{
  "image_size": 32,
  "isotropic": true,
  "drop_path": 0.05,
  "layers": 14,
  "kernel_size": 7,
  "init": "orthogonal",
  "optimizer": "muon",
  "nesterov": true,
  "grad_clip": 1.0
}
Rows from block 5, named by matrix and row number. Rows with one number belong to one neuron. Each number is 500 + 50 x the weight over its row's rms, rounded and kept within 0 to 999. All counts start at 0. Numbers have three digits each.
# fc1: MLP up (model.blocks.5.mlp.fc1.weight, 768x192), inputs 0-191
# fc2: MLP down (model.blocks.5.mlp.fc2.weight, 192x768, transposed), outputs 0-191
fc1.662:468524550478457492523455486497481510554563520457528457467459520485408500534470511612493474568502463487456585542536524424557359409440446530485526516534496460456530524442504582453525421394519449451461510502511427477426481491523585542566446548533497488525419461556571564547417505538445514574528339475489486556504531489498520462451424540512449454461454525489502525580582456501446553504414547559485612475481551468538473351530449515480597455503595563512570474468531447537541539516496501569549449509485528495481506464538489588525441464467574435561534499591389549519467482495474419450
fc2.662:435497446437507579493575511377582498548479489527424404448461534517539486417434500465491550469560522478453449525511527505597454472510503506538591530493554507523515493434572492456490419488510532529411551493470487559537479477446520421485459481454574533472513431512522456592545480562537645554517549596566526537521515523588451599463553491543499489487493521447507433513420491493475500467496399480478491576597599555483493518535543517428456447544424501541462476527538513499508450461514464426402553484534414490575557446444538474541500488552557489509612574610470498479568570585561579438
fc1.663:500398508592440549467495506563488501476481444422574470528521506533568476542486501513520506476560499394505487554522497539558480500572575517455483454417588508516510501512531497450557516472544532537549412487449440535424467483365446560518527380538505532522525516520479499570470508610593579450474450516536573457518401511476505448459615484454459540510476489548488485478417538590419516486595536528532529484538497492475584554444410458560447510472421459418429529465503455460479473518443548522539486470455482517437386591620476545433559572556471536532600488471519499502464415451481484597
fc2.663:515519503445463463487446604482547557501513499624445528563574591491396527576503489506431440478509500431503567587474441563479490507511522513611518510495517568488476538558501531505477515491440465514573402508434492391520492512514483538516526418490555536555501490515584487347544397481479571433513494476522572517512521593491444491487474539476521511455428480489590577513451496449534554551502515395447483493468525653463484481549471568524422473507557504503604482561406438519548583564479470418462463480503484546516513552517404506485573381519537546512512606511436483509544537562496522487
fc1.664:382489498478531511503589538536528519544496600561544507509529453510547496566555467572521456509434550476531373464528496536484536459568460508559518422574474494492552474551457634519376573481585549516454399506515554471487459483476515504500511486520561374454424562473552498458586526520472611506516518515630485464520525386395472477534459531482551440552462465588488523498627519573502430461527542435508522376434476513526520489468444459468511464457556530468412515433519512600550474462512453508481503511516415475437543525510416454525472418513465564534464479526435541474466513498539465501
fc2.664:519585516512529531486550551561544547492482445477571498601520421395420501525446487538467507489508554513503484536480467515466452483466429451531464542514457527517494509507486421587493517434486432526512450492502528395480486487579526532502510556574445521515538520416426552451470522445433553596523447588511602532504431461522573460463374492468541612559475470560524473416522442502423497475475507501416406530583545456522500511439485409504438586555593452567475491508466476485420461545530477453508542409507595508546453600504492436583485496500402429532521539480491649570514437541527516522
fc1.665:465533410464599580487423492542642520570508551454552503632524508446450518565444505551450512512597507423541452445447476439486529543501432538512412486512484503528373485550542482499569512399480468410484463517560430495609566524602572481563510540478392486497517459547548511451473489524536526462407489613482480449462522432485523532398429584492486400475519491502465473536497499560461543501447589458433473450556536535467509456544532463500558408550512474531514451510582497510514497550520473484507510496519467561462498469557515590497465567573499548496394446502462496538561458436442477446
fc2.665:468519551505485500488544547508635399502487536504463437468567404557574498453512453453518462552442498507527520498604491462577515518552585611495497561558587494473486538525495498433500575459527535470514561495523462461430457550460395513436481457434555457579509453494494511455448538515532509552510563573554539429458402468501555481431492429426504431417469377522521394498500522524461397519601471477533536518428544521379506490398520524410544512472417517469493471544525423484553568472505522507488498533459539546540500431459588547482506527529444506510536463438501463560462483533387452390
fc1.666:461448458484589457511522403434496561519438475497517554529497496638488452457389519530497372496559494463570537452540486512443480471528476537457492541530501416596500500591497454542458458450461438548466533566519573392591507530466548533455607567546484531449494448565456550455548456525465485606458534486506472438498463490435509480529521460476554551503458484419512432552430606408515557607466538570445543552591609533484441482477541475550459479381451496527474495513503467453526546506479562495506445505513425470519523540490586524501465382551434484468483484500480527466556428563571499443
fc2.666:483549590490461548450475459519576527372430508384538369529512540451572564532476492428491559530573492539511472551573482501520404534500502394562403522477460485511555413538565481459504599452477450485493410385627510581425514556481385481514486532498468502435451485552473569519483590503495431491461515467489410483560446495510441440489553412546509488525509492480466474564539585573552507540442492470477448460475515440503471476508528448481538489561549496543599477484452429453482520496539484483626499553484528459550488549445534551590457457452451450492531431560513468521437516438496509548
fc1.667:538424494475551516536533571570501477421479451490546504482534439496550539626391493512509563473574501460568411499452469539527538521539484487392554395565558533492496509604495402479540572479527462498472510501363485515555451527533583533476600528453461534431529506537580423512476488566510522527414479465563608508491438528530496539451534566524495527404538437469514491548465500576558518457540428535460451428470438442464511465604494450505460451495494474406563539463514461430512491612536421420444417500461590558519496544449534522528421495505543546484498539468438470396507552528471511471
fc2.667:551481467429557499547418558494507537460525567501532526469490521465529465492420517495468541491525454492378487485414590494523529515416605555438602524552504535554502586469452431447514485462532497532527513516484387552484511495514536514535560606506574554419565482479549517532628446545530484529530512532439496510609496549451641447432520519587515571508500506448652436545442532579617583513500529520484460421589559418608533476497487573508457454540512555512509459530473537500460476527519482408520464486541513538559478548450494444542508479469529523550614467504497525518472485514403483479
fc1.668:535499517546501592512511438686508545495465541444521492502427473516447420498447594476559535669442493433511564463443488500566608471544587532551441497531519530551453558484564438454486505376553471402436492397552478518549486529421500551455420463535519451481508443489415568493461540535431473535454514540524433469540461457543572433474449475504425582455490484509454517523550471486511515511487536466421455479501390512416512477479431527532506512438519571444417505522564455551565511512495472497572532461475530429499508439480540579512459535530449576520566537494504588528540562480458498555
fc2.668:494440492548513389540534428567516546531459548564550458463492477524517503510564508598517558570483499498471452547445503428597499501521410530397517490489481505470640544597509506505424561524517511572481570521386552503506526447510473605492494567502510566547522471448512473424501549515542568560542529582470480465481448501553418435376573556509518482492497527440545593555476480492581437512497512540612554541493522499431601551511440601423526487539419522509431481459501434578472620571491435522453568500489490431439481523451499513498510524510448452464514447467450554536531589567496492553
fc1.669:501460543494483521457565437453516570478557482518454510553431482549543507475553456419508641432566498550453478492463576457503500657456482546499416569547463500447519502498398473539433486463412556529458495386449487478482394559509464561501518420522506521478547563528479464478426493587473518486514537406445499455514465434501457439510483562505456459531489539468527524572492419482440537476513503565535399525524523550436447479554542456456473560588466451391514522425551524553549542550473535609629557518448549465430482604506438485544470483462540549544459409479572492525502470537528426470
fc2.669:580512500563504400463535511530499549532551515495556548494554568557473507450404565534523483512491485455527626526509530486487461436554439422510456521523505563491465571499613489429449584542613492549518588485425478436529426557447465483592435402473490555583459510514524510625526533437530421574510462506431520479474454421580528503430485432482530522592538586470464518493537488464497596453542527530454563497466559585524552547517470457519527521442484469580586488515447478541507538522594495446549559428595460441569511538577468477547501500474608510561488496463488463488567529455440423484
fc1.670:525408400443546605497584506498485542537500481533552471620407493469513509471562508471391536508473632380435503523452402468510514517535482576549471547521531491537473505469484477511444575485543461371515542508477461551480552503580522428517435536477519556498540484494459515500458480542448440561454569502518572538549500596435473486466466523537574537509560480516469480529464460571477433503419485517463453465529406561504543485525493484463500471471492517488495608405544468471432571585435549500475519476417542576491575418470482552529393457461491388439578530424418488502605522515523535510
fc2.670:438484438568471460535534527539494569404457492550475510521507476478472527488570523575543358604527459503520576426549591408421484476453516452526459449512545485446526470564480464496463520487590462492500550451503480505481547436486487506478427543574453526456479404548441595594445511531437527546509544471471481562584493489483377457464493541462520550558513489432546443511527565523599415387477467477496524476482593562531461453545510443500513468473408440506506606517491384540526532469452416528567430479460458573548561517542478422493434558428552537481458562524543539558439463430551483515
fc1.671:595519495448552558413535477535490469510446585553532515632408539551529509484420474484470459534488622441501543419550473505444497565492457501537416608538477533498505512566595462452480638535546544545442446435414472505536437495561521468436546520438518443420477512502448537523450503533534459555534457468519438470482528533518494499483496464513454561521432460559559497565490475571457419412582479600470502512554484476557433457458476608423455440499424520422462557526479605505473576514408496503549522497477511523476414561494496432437491497546531426581529481537560523513388478483466508526
fc2.671:568493533508458390435458441599452521592531447543537477546501527516449556556440540558549490519551520561499505541519478503485483451546520432493436437554535640485434582500424545515537530530481480514521500443517481428485483631522339569585384509561597482483497441467471497570533470401496534434562417471399513514539477508477470489475515468583526436497488529531484505533499538514518584538504494534482489586539506467451501378457543568502517472480344571535500494434453475458533477498516561522569483538427465463509511510551437491481430533534480555562441564482514522535519536483411510597
fc1.672:526512409467536530538492509521472547508584521465536495528480515460522611481442545515488582523483602492558520463501431564419544544449486448518556434471483544526527458418544395513546515431517494464514492439537406535489413513505479469416422494443499500636511529619470503512428481487551541447548458459576450559495496518442487446380496481533505453545482434464517582561512457493491404552521565540468436534506487525488519537603518383491440500518489572469516540529496487455488527513428440480491486384481558502518521435507484513458611489635436476598424583496586529570467447445546534424
fc2.672:473381441493430480560465504455453492481476454515461479521564396485519520516579524551495556522564572546471488481513542619468510484531580481461553467531467478422576580473456539633479516555524487487579538554549442507567503553541515550447400461399429571662507534474509427528504452563487473445624533387496490497478471500492468467572471434516550532519563523494512586561489443502562462540486512500461448464501562528518554583450485584490613445528456508520523518455537482584567446433522513538511506434490463576505552519435509507446530507456490460619549495614517487484453555525505451476
fc1.673:369502497528553501509510541492452451535449407459496566416461494484514519668429509554350487472470538495499527422528464453516550463575470504521519463501578504458591500500489475550441607574503509545461562548441490527462556482477499456427527457542481496504439485460517489515523475525546502554515485426489442426482430507449500516530495493434527536501411528523443525510493445602479520486435519544439500504459537458575513534489514552562512545496529500469479476594495644537536471546469543533361354545473432599515484479415564542433562531465502620472480482428486459505555589562517491545
fc2.673:540447524450549545500455516547561498512475474533520430393492445471474507566510423461432479582409543494439492616444559446518408495475498468550474477637581456564539444598548522517475411507525548454438398420439443479543480548401533465494569432612521482461365562497530450522514437535513508519481584433456538458431434502472563452522501449541544518471470508434473557494509477501542498533526471478575529525509381595515525534534486517487561513475454615480489471516488490562555467508491533487474492514479488463467390462525511611504501574519413406495483539475506498553465562495443599493
fc1.674:458490579466507582559535479473537491517512525507572531537463605462501566525531519603533438486546432397462428522531407464459427457469494517526521438472580475533522495437511513552558494469506468431523454463581425469464579551473518495553498485547573555450452358497497480362474461491559438477519540528591536420488433471412425502582572527504524481479462553424495406508496458456496499468518416478529551517564472513546438477428496510435533505436507542475453513597523501545545450494460523521578629490453495540571556489530554407482588619415497523523438466523552492491500528434518599521
fc2.674:458474503483466444564446438379463557439473543438516410514530593593495506491512591549487523553552477481555523479470499516456512439586413479527548518442507474550504594517470504527514516486524573548518420616489466521580553434610399501438456580427451572419431440579517506498509517530528539388471525474407506507482623484483513643489521489519575547441396509588587514528487521533494493465455584547533485539591508439483487490465437491459506441443565427463478439530495582506508475528517511504493460398428526499486532571497576521502472484572477533509486519454451554499497512472456437445
fc1.675:457529460501502499553420411499529435499515447555471437484524488561433560556550502486415524474527453521540560407485491473538455496488374497459562533571447509581493470507452530566533589538508575507437491485502534587490516452390506536516478474471456579524503389512464400547559459608473500482578426559499382470495442486509598527463592518580427575510405513496508592443485551463516424498467384554508509502507482450474474492457584518454569512579470456524471557489448617512513491489507544452480453561517541427542513508517626476451519460392488509460461550474472521599550467536537482504
fc2.675:541523434427543562366501576462528555484448492554435448416478530552495453413374452559556555473479596528473519461487504492514405536497473523466443481494573438469592543527562449609429502478523476458452461488580498475489512548541532501568452583514449460560478502501537521541471553462392499494484481503516597494511474534470488486494489501462518420436521521451527514477508552577496503598475584470408473438544516397491494474542448563518677533460549541451505535475494575394419510454511574469610494546462433529566488448482478483416555521490519461500486445520493513518528502471601569564
fc1.676:469485410580596496512541448420525600382583494467506490462434486527545426439559550449441526466565556468505543459448421506538455424469433571534485437502566501442484517518577533477547544526510477503459464539471504514547439548415488538490527462502396544499462524499444486460552444453393535571526556433421533476546408447596605560502493523519443419498502549526592431533541445513430535440470527524424524514529414493474411520490563561532500540550567504400548492540499523520503470516546509570482507471457560575448464497566432614556448474498507442515561517571474525500531421457574574511
fc2.676:412531512473476418561523600539623463526502510502501351560560509467520572465449443477471439559512479470530507513541562435461436466488539554538408420559503559475458466443514533409542528467492487516462592483453560391503489468391486490500486486480494405517559559565491473579467500646480529495448524450552493453535471469459432449526499532438433535461474522485544391515454402447519467600543486480609425430538403562529452534481493490601432491535537514503444470460497510614506520515591520479579462564454507492527478475448535574464529528542538497570526472485577513458479535504507509451
fc1.677:463452486571524447568539471478444497509429434478530508554430575580507528612495584541584480525411539541520575423476411485413582543429406501513525450470575565466489501450538552510487439474423527590522544505436524467518541467434510480598561541475478533526437459505492546551471536457528394501475470429531537532504473422469458530450473515500478524478485399380540511480500533561412512561443535503530547495478537540515547431519535570508509502462569481423548507515520590482464467526610565420457523449543514449481514588599536500437431491542522436477556402496404435575527407525552488493
fc2.677:479533518462525482542468458458525469519406522520524561530567513500516486574555568469592466494483502427570457585355509525475531439512553416413538515510433526446488489425519465492565490467518563565430429468502448469489532492477511514454578547569504421618533540511478431467520489468442486478428507467477525555477498526501451491453555491477462460541328539462477555462432567601530483481374519515504509612461462465538434489533479499420510423481448465529481549424496538605540535478488511517447567440558480537533576502559560491548521463539474368470544415501391541479489488586574450462
fc1.678:550564419459500454492483581509513439511409409416520590541467506531476505445448441475534489478531552407448478522571512582613570416528533556483508485514441469468454456505522462513588545551583387489485509473597532575523454380434560493407466523540571404519532485456502490510512463581511499544548452481441489397573535564484502404533429526444488452480484519528538485464450503533559484503456483536399529557476556467497501552516436520439515404532496512456485542412467473447434430555597534586435491427524588506493519467491572542471512535470647554490586495469507522509496510480483479517
fc2.678:490586408480505445535563477504486513446490490546482421515464454581460474431490475454498531453509541389472563526532527545469415559454426469529461567469531463549590501431498464513427578452497580469471506486437546398394568534480526500550659467483488552417493436565476552625493492481410512499539447484481489523544485491453417484503553568508506520503531530427543611568442522472449466553432498536451630520466421519529490518498505545526454408560583500521549594477439527507580570518454479480516489394439532514462484519498560531500480523471508548492419581536456475475594542553475579512
fc1.679:482477468446548444489467504549474525541612551570482495524580380451540510505405589577533468522473562544507565591514537522513518510477555432455479486480510512590527551534483475496473506519471489574533419529463454414440415531463454445498557499506465412465443509517501535559382470527577488447430558504438408507529503421502566542536505520475445532539506512447564476553482449457387534425578447586465521459544497515511458464429457513632543499477481510526559539464405457495534575505501510610391506582469420531453586603415532577456485513481496539496433442421508452492522537511514441514
fc2.679:555554533445513555516464399551492569380502519389519576534497437558454537480497507509494518460433462461512539520508563513594429493484547440466507551445557469508462548533425475463439456499537452523520518467485465582521536446476532442489619538537556590477419498497516475499528556474491484415545537415489422527512457454499404472488508472444399521598494522470512498511548570389482498454596487531506575571591526498402608566470569503521406495511555513494415545550502432541462469566546463490503409483536471506476525443484448589534446452422491558494475494582416500545394559479544441559
fc1.680:478468565463436473521508469490593499565562429584517568530512533423437464549551566461532539456628541529542528481432458578508505530530475431506525467612470474544552463510442514494517494475452602524582485525465513543394448537552485489457538397475475530483464431415424545618470488553560411528382549454552504462608393472550574513497522495498488500539481482408537465448451571477474478484441574460563520447467460515553465589548433563484462491580487448522567481488457490524543536580424466481547455522458460446489468454457390544563491530496431430470468469414543492524514529476507586510
fc2.680:546455530553438471441521478456581597604529609561441502581496540467455501463497545478464510501472448497513455528436522558475454536577477419462457506556514501508514423466432514508492460480493533519434541467465456523520560508455524503488510560470419491494450533575467452597570539426538520571537512521443452542540528526476450446433446463536491453483414560501566532474502552514512519411510564483530454431591581480535454495542391469442435405549633490492458517578469468573498543464498505546553484460602605494497500547519571504575422409624450474475580419498439497511505559566553397521
fc1.681:507587573495428377504511494472538646475511432501498583544526444541594531535414441535508544485464489429507545462513443552471488577578471543542432538502465462478446492533466504490535448552422411495592503496474554478466518519489440465501493506496618458470504538521545528501537455496507410468488494432593550535520513413354544498561538537512449559462544413496541500510639609457463404492488492470454517424427539515547486535488471384532467503486483538500427519453501460498583528568473432509477538517445516462469544523547465514471539435405431575499478464530541594571450488562582517468
fc2.681:531573478487447582435522451525548465450461474446479585505513423491435539490471524627467538433495495532477618487520500480522486498476452457453444539537454540547486544535510475526467442503579455566503540565525529479503502554499487494544472559539519612421435530414473558526518436539488435545476524424477521613524462525539569468454504449520575539584531518534550537515591625483438550556593539570547474446511489590545455533500479519521504522535487414522522449468481495517516443432459587401473590584482538533525462577430569473592478478530454424497485449479566579634575438528584552529
fc1.682:455415541447576504477434450538472459493538525458516417465571461498473535513499515459365513528476598374623511416546488519429485406532467511545542514519496489580551484576479562544425460517437597522529527545565451527479532506502586526448529430468518496403549478492511469515588532609518537435476545491537470400474494414464552449489436510544579508466419408499450506484518478505537515490509577528619526495551479545451504480506458506504460516478581521399497466396584504514514455541560496471430477508571513568372566507516520529455564402585507561483520454449572511550521487459496501501
fc2.682:545502512564588488483427473602579480549510585583577443517525473489510526590531588558467564463488643515470560512484580502661435479551484462532484530568491521468549475435465485447508508564567522433454401524529458475580513376466519508444501434569563539476490494421480403570447525505571543526466485558477507422480473506486490530549512458518507507460463420439500480607453485485485419498455536519531437509449561519503544558497487495492542464475514437545580536560498435517633465547528488486458493486510483543453517502442430539566485519580465564407508510542551405479494573599446530525
fc1.683:515530579438549485447548404549535473432509483539471558486526501554570439474553502500501520506531500539504463561552532518526473472445441406471457517565612491434452463479459485488566454438470428635459504460451467441555559423418346434528432478522502580464536485446499412509560499552530485446553571528460553534480453432528590464360490462578468401528587536563511550465417480450413546502537523517482480508506477439452544592430513414511528461516495467539524613534513516493553514585512443475568507463591562415501456480535514514533484458552589551488520444487478466547456499528536523502
fc2.683:556511544452567340529497456461435503473470428431531474576542527609507543490650514461490407520461509569519534631573570513526497457432549511457504415535498508429523494535490493536455525541521515483550396463516507438483572538500381507501430514432545510503532482522507565525526470556508475513520492441508500449531546436469557524582540490484562464473473556548558460471559454506452505537499433472453464496503550493493448549448540471458516443471509532620523556490473512476612473552544543549532529506475480432480555483526522488414492530490499441561634500405427494439469576667585518478
fc1.684:587468524534466474557470482528452534471561510443574474582439485458514476530537522526417556515477494420502555490582543530519492500459475552608406444495469407486453413538395616581487551559444509499485561513408471465475551576520512583594469520526479505553509505499522559506437497564569477447489473523590546429495512571529452515508442570485569439514511462489475441493509492526507490577419543444539502444532608494439454431602540509493545431481436382436566511462499539469494430446613448501512416506467532482512575512404493476439547419522547545506465423527443435537491467431530568565
fc2.684:528513534553554506537551558507492531585524576461465531485503462513419442478547501475479611522481446478552462485522604461558433485454518424399459541466545480423637398484595564523537501490522523488526491548479399486471497461458537458498550580419528497563570522581443578503463491421432452533402531509540609504504517537511494461433471538461534450460507481562489488470514564518573543454442480624536455519519560545507432449576437445548490468481424529541461489575462539426509491476554528515577517463428433537542556438533405544458518475452472422586556400568575492452475442522521553493
fc1.685:503523506458519496634563496523503448435513525521529509521533429526578559483570539460409539476407465469492420595550522453520500589478391499511466604523529515382505471476526521468524466469435449489406459526586534505456578541488534514453467469482491548447466492484466416563497519556433526578455469506405451454498465414584418534562441465575480459418497500454509521532464530482487487564554488550583609524454527483463548555541557540516521532471491447574497447485537451443531476493542406526534522455611495452552441541441480505464513555485391500539460457528410560436602542432571597503
fc2.685:435487507555524511563540442507405560576485551579479475545448519548483517525436457536478479441458459499388545584484509468527585503580393515431473459468531487534472485390409400583451515534513493560565563427450485497562488536598470497512464466402525502486554492606513520559485436508564537515486541527536437436486469596492555478442558480469492543384552441418503554490428447555527511564464468607447520468544520428547448500522538540412474427484423490532420480472556504435550502500527487545469562449539475553506476460501465571443411497431504600498476468503410463581523549480570456475
fc1.686:530561463492440556495420427552609612536533522481518488534519641564571511557462422541526547462505568512454417478534525489496568547482498400490421519530521476422436490444477528426482475521538438516452511548499545519515399387459542525469576526545462472526464437484466525474455503530535433389367508559509504535601496528524473529484443581578483524435514487528481493464544526514492487545520415470584561598429461481495490546384417499537502496453427497445467544498336490391495462586541474525557500471456512501499551549448472463498506464563463571484487546471526488451509545548533556491
fc2.686:562408460600399425510524534511481576458466528494430456591416518576528459444541483491546402540588516468558484514526469525588451500522547482520580492492566495522441486490482559520486482495462514504488478497580519479541536558572531515565504500434543426561606492475405540478461486516533504501511530552506448581465522406524401405503448500414495507490388549473477474407509570423550583468473481532453550570475493555502504445441392484522537425630461574505457542513434575497531547558516467528508437451484515473484563540474569477480497598536470480617527490452564463521440527383543479484
fc1.687:481465548486486401576569484535496516425449494536486542483492498498553560459495466403595478466464442395449487513466615522472465459477461565498461561496514537430496476433459531594582525476521568431492407542555517444477485505481396499332494533507487492447515451503548470606554516522531556460523567511506505498444518493529386501426450515492433517574516482572530515476458484538466500444519503485506539552524514527474385523548495488519620415482395490460531597570444550405539596477429469436503573448494552573551557508507410482533530504542533567522478561594513405519471479544535498543
fc2.687:499544603509545490404581482519483491511414508480566483457544457554572488484508468462572453537440527548483538414506537560506552522526510507408453452526479534506415504446488588540509434510500479464568461503468593525436509554581495499465528499458501486507469422569500511549446463456432523570509480524519562534557483513493587470502555405413532412555482468546354414487451463461553466531441528476549508513438548515492436417548430547609472545448488507409510564439476544378536484443404489541445481466527510474513433459564537463536524521491499565557482531533666458500382475513498547408
fc1.688:469500409471524418514497475499426475421506475471513547480525561508528483522481533476521423466474435518555526552524551422562596526555548548441439579551565525488456467379579522527530511550522481475462399514527549435455502462429472448481461555558496503379485468499563431482520522536543479509470491462449465583472437521507426499462524540470554484533453436446565551522462380524549494546492449441483541552427622616498447504414472508546545534487343498430496510559458505506473452452551481535480461586529552540471433630456460455574477531545558520537442540627445508497547583497514541516
fc2.688:519548504495520496455539538518511511469558488566525515496403454474575396477527498493510441538377467522515471469576534466465497486532368516425388428509530573499412479471473534501487477479502440462459433430491584531508541514529569603454518379521566427522502463535424525589538440434490483603565610569453493459478401488451542457542497475480511455482364650422425464497517516507560479486411455430468544520541473523411389497498557546514549492509501490535518528456510527470568501514575462531550563544444480484464442524457511470467493506466516512562466507436550430418426504451478463480
fc1.689:532445547512501595446507528432482534573494462432545602473378487556566537419377543537505450514517422510439514533545596486456411447446504491439482446493453516507528408467447539522516583500511492517488449528538604400435579573491541487461491469561602580507490489471437554485428538536474442547480513421494548501536477481524477577449457445497555557562598460481399476549530454543354420563476514476475479513473473548499474425422520582577557492582468424552411505437502529481503536518550477508518553531544543526432500533595483557470510434527494466475503506575510422464470526495520466477
fc2.689:509486559458509443394555445512549489502518419559443573460461563551603520508432470538513452462517495467450407510623514546474544527546579474495451497525347583469576522461493518485460382442541537487498497527492534541514500438491517420499472549563513478531485490574546514431560453492402557507486536490579544502513512476449450521521523463459588508481486479555516519522423531590533425555534459479405482458481450499389451521548618538513508490465498526501538420389416586510464509524489559528451538674447480556504438535525567525421485556494563467587460457547496491512525514512431457487
fc1.690:594445539557487486507520539475508444478526558505492497404503521449474653521511519477510422507483471408467510419394519523473416537522394551484547413534543526483535535441464463510429375466458479545489419393428514504568518513544406516586487576465479499536435442510503555445518446451532511574531487425488488574553468541492481477461451552511474542572509453570524594615469523543494502582578479567495468518522549640520577455518562540485491517514517422482577498448476464557514636466471523462476582466481502501489485608544491413481449474474515550521515439537483547435492454513506430468
fc2.690:559554553529460600485442441441539486435497511484618625514474539479512598444455567459463453600521454457498612509469510351526486542563466518569425488523493502526527446468478464441504433519584464474418489477469471455497479547542447542511434529501429510476536453548488423497521490578568551458499460545605543451465566526442510495572552450441499475466418516532473489507471462563444443427474501535620532536452465525458530570492586496499525411421562453524432557579537552569467611505460504492478528529458505529516457465505533545398576448411538515534444533466488486493575556516539553438
fc1.691:524586491460513532413530491508527470446403523501558512536509444525375482611509523519505490523400516438472397480508501489483566493540516552572461543442502520487510547574514546560498570483561463457542470445455484542496496476323555580539484492501555370465420435468468535573556464581421502459495503526458491518533583521462515499534502549548508457552449526540450559554425501507487566524527576531514461448540540502516548545439455598450423440441447482449458477508435393619487657556489404496505446474464528550467494444589503573499466464527501506518449532494510562575533502459478458495
fc2.691:465480541539481427527556408495528519442578531472576500488534429496492428581447444437576479420527497480418568602558518429515531503476512499566531550519534514505595512482503480451489521500496525508499429414512516486433451460536552563436555504616482508518496587536484494576525512564485542556530546533428394548526518542534435461586472567528543512415570586517552535433522469553564551640432510455548449601552500427430513473428514554502513488503546501511418464401511376421458521447487496532492524446473515574467517564476451427493421552558479447475472467423428516548481538455419488483
fc1.692:586426505483539440542506535564522546466408488505509501551498490490549553492425575447523489471502564494549516556504501511495457585457521505460542552540529510437495526509579459470550475520499469494480495538402417493438439492513516452529483389525513502479523489511607492478499472485534452554447489394458589515475516423627466499582560469456590497458544471538525454581442595490494428516557467562448493594386434518454515474396458436526518471527496483502456494546527469502439507591561493459536544475430493472567400599432608558488610584542374529538509512473538490451388485415490551483
fc2.692:437537506477499467509441557506482485577448446592493457491493513542445466546501526544449559501452380506459491472485575489442546486480472514577562466564546523408541416384456503477506524504504462551555589508452463588574527556502469467486489491431592541459529435435460494543521419548515515439559432452522491594495523487510531484610533451531518474597450515627517564518446489523455501544610538470528421491478503498438424407530508502426512485564600526520475472540533436426445468511443601497492418446448521485457508590521451555487527501489527496463557562523513526586660538542465397500
fc1.693:597421530453536549515498570549503468531483538522487463455554485438407503493579440422524432533502528554438475558430441519504400538468481549508496444454508434478584440467539480344460532430521528485460507478476463422576482538449378620578496563569440537471480544490461521524550574464519560501523558538508488504515506488502535539490478488443464509443522552497550507572586570543452507433436440599651571501388474484453525551554475538514496466532493471578525565412603533408449549497524496514537538455499412433499508526478530553526555546515502499419518473423477582453544482445502488502
fc2.693:502485425616495606525521551440458535499588523513464519572470544397562507524448494519459546597508525464460441507456539450512561527428448564499464591495512451536555558476473508489567486514521574551555506520554497518509487536431546511550489520473513507496435494539469531483517526435479480455446500565555572402466500500481505511588526491512530547570517432538489440517553554449525480449516472552541549569522449534590525663470440390536498459591417615397470511573487486489576496563454507515591605558610575562490426506527453499431523501536559507615441437496511476518515435461485558478
fc1.694:527540509499528470486526554458504537523555536458518461546475528471486519556564529520494415442483436484556514356520575449419552566467497486449408499432580517456502486441440465534499450524571493479535490556473417438353526465473528435477459508532480535543452515488475419516459503471502490469466553518492505521552561489467569474514339563604479570485471546491454499495497513562415506484559521464485439513459503485572523580505572527461537436616464528485503499540639509523555514581479533501480445536624437488476465475495602426529549492471456471472630494418483519526354583576494510488
fc2.694:470506445449435593585493427577435449485475517427547613538482494432534431480509467542459584487489428580329546515489544488511541565546500569485526490410515532555427442501494485461409471473523516521522520495595478434558566546467482472435487475524473498547478567477505522523484530650474571493508449498418533433428530458501531455568497564561529563529548506569403566588484480479555605508462554538488582533515466418523510540504538470521475442381415498459480509569551479436496490537494579533550497498482521634476487440601550497503413524524553516500509519473476524526460474452443507519
fc1.695:535471424569522435499465514570496502493435456499564599459524547546335552480431491533437504501509484495403572412458509493439453446496513515469497475545534484492474480503481438456553470550444552557455538507412411498605489453574492535380509614495501460456452402504492536499526474575428500437509490479520542473579455637541406488462467594491478448420529424527467481428542533542490495457613525510517526422551521438479442590516555542506482399449477514530496557472478513538543578482506600533565551480507438443458538511451480616539526510467528574498544452480500539517554496521468461569
fc2.695:472470602516564574507526522595422532497442566425461473514468434540491432508495498445473521490498536460387492516532558484532553517478500508503425475526512529498520533489461482469456492494475552452468587465523420393435435489532548514524490471456591533406517484644539498584485514475478519506508536498471473473420417567462583421422519477521451550595422362465464537533414544520494499472448458601564532444506470513457519476498477544464527419490511472480529534448472479465462491551540481551664447498452575556493524491543449600489564466593552564465475517600599489493483528593415479533
fc1.696:566539456406459394502569556511557456514550419452480470536478493472432551445512446421523486562449584509564558455605464515455498414515502440525399492548529456456492520479545517591491545576507594494411531485422463476498494486478421465404467468482448566533513461524540490593484466494575526568560559396578448514539534410491579547501502434494466536520517515451415505476431540527511516531483428447538499467537557584490498474419502535508508488554407381439461517549465514528499480557482583555453493478542412443468562525417516499593537537497437402557568480513513470526599506530511585531
fc2.696:510446490457503591511460456551511371497478588530412483478505618502532463466592553491515535473444479510610462482560441481546547508537439534450478497551483488464390425466492490472524490377536587470544445513516548500458425455462463507485546461434504471532484468525564431446561470533495529490425467495561534443545526479504484503517505467517504451585498556469536453509367493450455500478512562484469494460421593564469488507474417564462486463467412533578615581491487549421470524476466515533385502526521454494492422434507500541453499493443390447569517493462426517352580504513451384506
fc1.697:460540508549489460581536412479511549442447533518477473534466440513489447570503428576471478552519417492539584475489535670513508489489523522511425603452627503485511493452607423450642538460443421539474478567444479493484499426502436522461513461476533532486483504516469511424436519590519475483388562455599591527546500418451619560402502525483523521445493500495500428566529523507488556512527538472457528500505507482483512416520466502540492455493515527518429504381526469498509598387492422480446495561500529489597513543557528486542496424462502423505483445458440552515480590556538458496
fc2.697:494426513498512566467402490430556500458517481470524535564542428518569430419459418473495520454529514563442426527505503469496436464531553462554518478504437472491448548642504424528453482480548480513429456582619520443482418519482568528506515506457431491495546490425481513474619497494419544432427499403496475577480521503470558529503429456624510569512593513524604507461499510495491484526508562377576505452491492566526461529536557509528547587571462485514555498486496462473558532531530566494524480619551549508476494513509541433483492366392529426565559494424535503462550524573411504501